config.yaml
model: "image inpainting model"
horizontal_flip: false
arch: "unet"
hidden_act: "leaky_relu"
padding_mode: "replicate"
blocks_per_level: 3
attention: false
optimizer: "muon"
muon_scale: "original"
momentum: 0.98
nesterov: true
orthogonalizer: "newton_schulz_5"
adamw_lr_other_params: 0.0017
cautious_weight_decay: true
weight_decay: 0.03
Rows from block 8 of a small image inpainting model, named by matrix and row number. Each number is 500 + 25 x the weight over its row's rms, rounded and kept within 0 to 999. All counts start at 0. Numbers have three digits each.
After each channel's rows are labels from the 100 images, of 14848, where the channel reaches its highest value: "strongest on" is what is common among them. Only what is clearly more common there than usual is listed. The data: pen-drawn characters of a made-up script with 800 signs. In brackets: how many of the 100, against the usual share in percent.
# conv: 3x3 conv (model.enc.2.2.conv.weight, 128x128x3x3, each kernel summed), inputs 64-127

conv.81:437461465531544484457501515485518496542502503478478523466504502495483519431471518507503500490517507480506482489537524501522490482469494546529517514484486448482530483485486455499478538514475506
strongest on: only straight strokes (48 vs 15); one stroke (34 vs 11.9)

conv.15:506483437522508504467466527466529507515467508496487511498488475521497460464517524527520509501496525493525552530473504491505554517501502470544547513501511522487502480506488476523519476489494459
strongest on: only straight strokes (43 vs 15); one stroke (36 vs 11.9)

conv.115:483470481536541532499510502494503479507500490483530530457495532508468416511494549518495523505460492520519549503493506446492516503508519500507530484581489504548469488462458499530489440501473481
strongest on: only straight strokes (57 vs 15); one stroke (50 vs 11.9)

conv.63:480520519518514480475513522499512463517528523492483501498507508502507481466481503496535502555510550524508512494515484493525466520484481453521511527481483530500469459502582515491500505531508468
strongest on: one stroke (36 vs 11.9)

conv.96:525488487497503491485507505503476471509494448448537505498457519524529418480491485485469490501520529511495503497439521525548517474508468502492482477545488500571544505475500527515476497491519516
strongest on: one stroke (32 vs 11.9)

conv.70:499540530513482528508506510491488514570494506510457492488495555469532496499537477479500535482474500475518496537458495463496459514494497456476515506487502476496494488509490462539463536450460480
strongest on: four strokes (60 vs 22.9)

conv.39:491513529545492499514498496503500491506498467509456554465463484485505514473464521506455516511500526489488512416456511520509510501498509485531538527533466484530503475500475489443525537496497505
strongest on: one stroke (40 vs 11.9); only straight strokes (36 vs 15)

conv.19:468494487464505507502491509512530493481514480478515499483460472539507453530495556489471486514509463516523570520481515480504507514528542476457534504514510506508528466468507515476480462492476476
strongest on: one stroke (33 vs 11.9)

conv.74:450546470505519459508517504506484507471506540480546511481489490486469511430516505538484504503543507459516522491485495525545512521493575468491542490525486523525514494478480520513500519508478473
strongest on: only straight strokes (38 vs 15)

conv.106:511509486449517468470476493507472458501476494503530486493485473500506488441495461523521494517506463493519467527495480551452523516516497535527511501470499502522495475505490475472513449461503519
strongest on: only straight strokes (52 vs 15); one stroke (48 vs 11.9)

conv.99:487488510512483461468514496464509464482460437472484475472502484509458460511477472498472458513487493518511556544519463473498562544486515503540517549545467500498488500499464482519521488481512501
strongest on: one stroke (31 vs 11.9)

conv.17:527520457499462468525494532500439509525521479481521494496472478490519502497516480477517510500464516532473502540440468546507496492488496466510488501502521549494558490490564450520508473523538478
strongest on: one stroke (38 vs 11.9)

conv.116:556464519532473563497541460498506476527483505480520476499544474531501455493500476494485463497456436511532507561469524506497525504490549496488517507500489500494519512478496468522476481504502492
strongest on: one stroke (33 vs 11.9)

conv.97:511486510518444503453488494497517504531492461562501449494479489493488526479490494467497521470498482481494582452490477526522483499537495471500471550511472453483462494497471548501531487485534482
strongest on: only straight strokes (52 vs 15); one stroke (46 vs 11.9)

conv.21:503492508524495494467498501512526500517486480527482463522459506508515531544501545465512457513507462469475458450486498461472539517508450462507481498479499510523500518512507484533476440469504488
strongest on: only straight strokes (53 vs 15); one stroke (36 vs 11.9)

conv.60:492527465494512484538477496496498472531522512501457526484484508539487523502513509485519529549513513521511527462475471558530458480522465494526503499488494500523479489499475487494478501469481459
strongest on: one stroke (44 vs 11.9); only straight strokes (42 vs 15)

conv.108:489502537472545487471505490541487515505532509516475474512479498485507511470486467520473520467476453500494500465492523469522471521529514507481480499501462505470438444524441518515502480444513573
strongest on: only straight strokes (48 vs 15)

conv.42:517495522505499518511485539501477518500535496485477517451502483498478465473489592501499518466520516544516522487436511514507500502470507501448503491479478508521531434540543499500506510485479457
strongest on: only straight strokes (43 vs 15)

conv.12:484512488474503508510489498469461468509539499486499501498500465509469552467486473513489513498498494490497513459525495563482514508515457501532506525500524491517536486497468507485502551518506506
strongest on: only straight strokes (33 vs 15); one stroke (32 vs 11.9)

conv.24:529484590509470498505520499457560476523509496493476473495519496496477508472436476503511510460474477498518523515464527511507516489470543461533500490508501482511469442454512486504510529507458522
strongest on: one stroke (40 vs 11.9)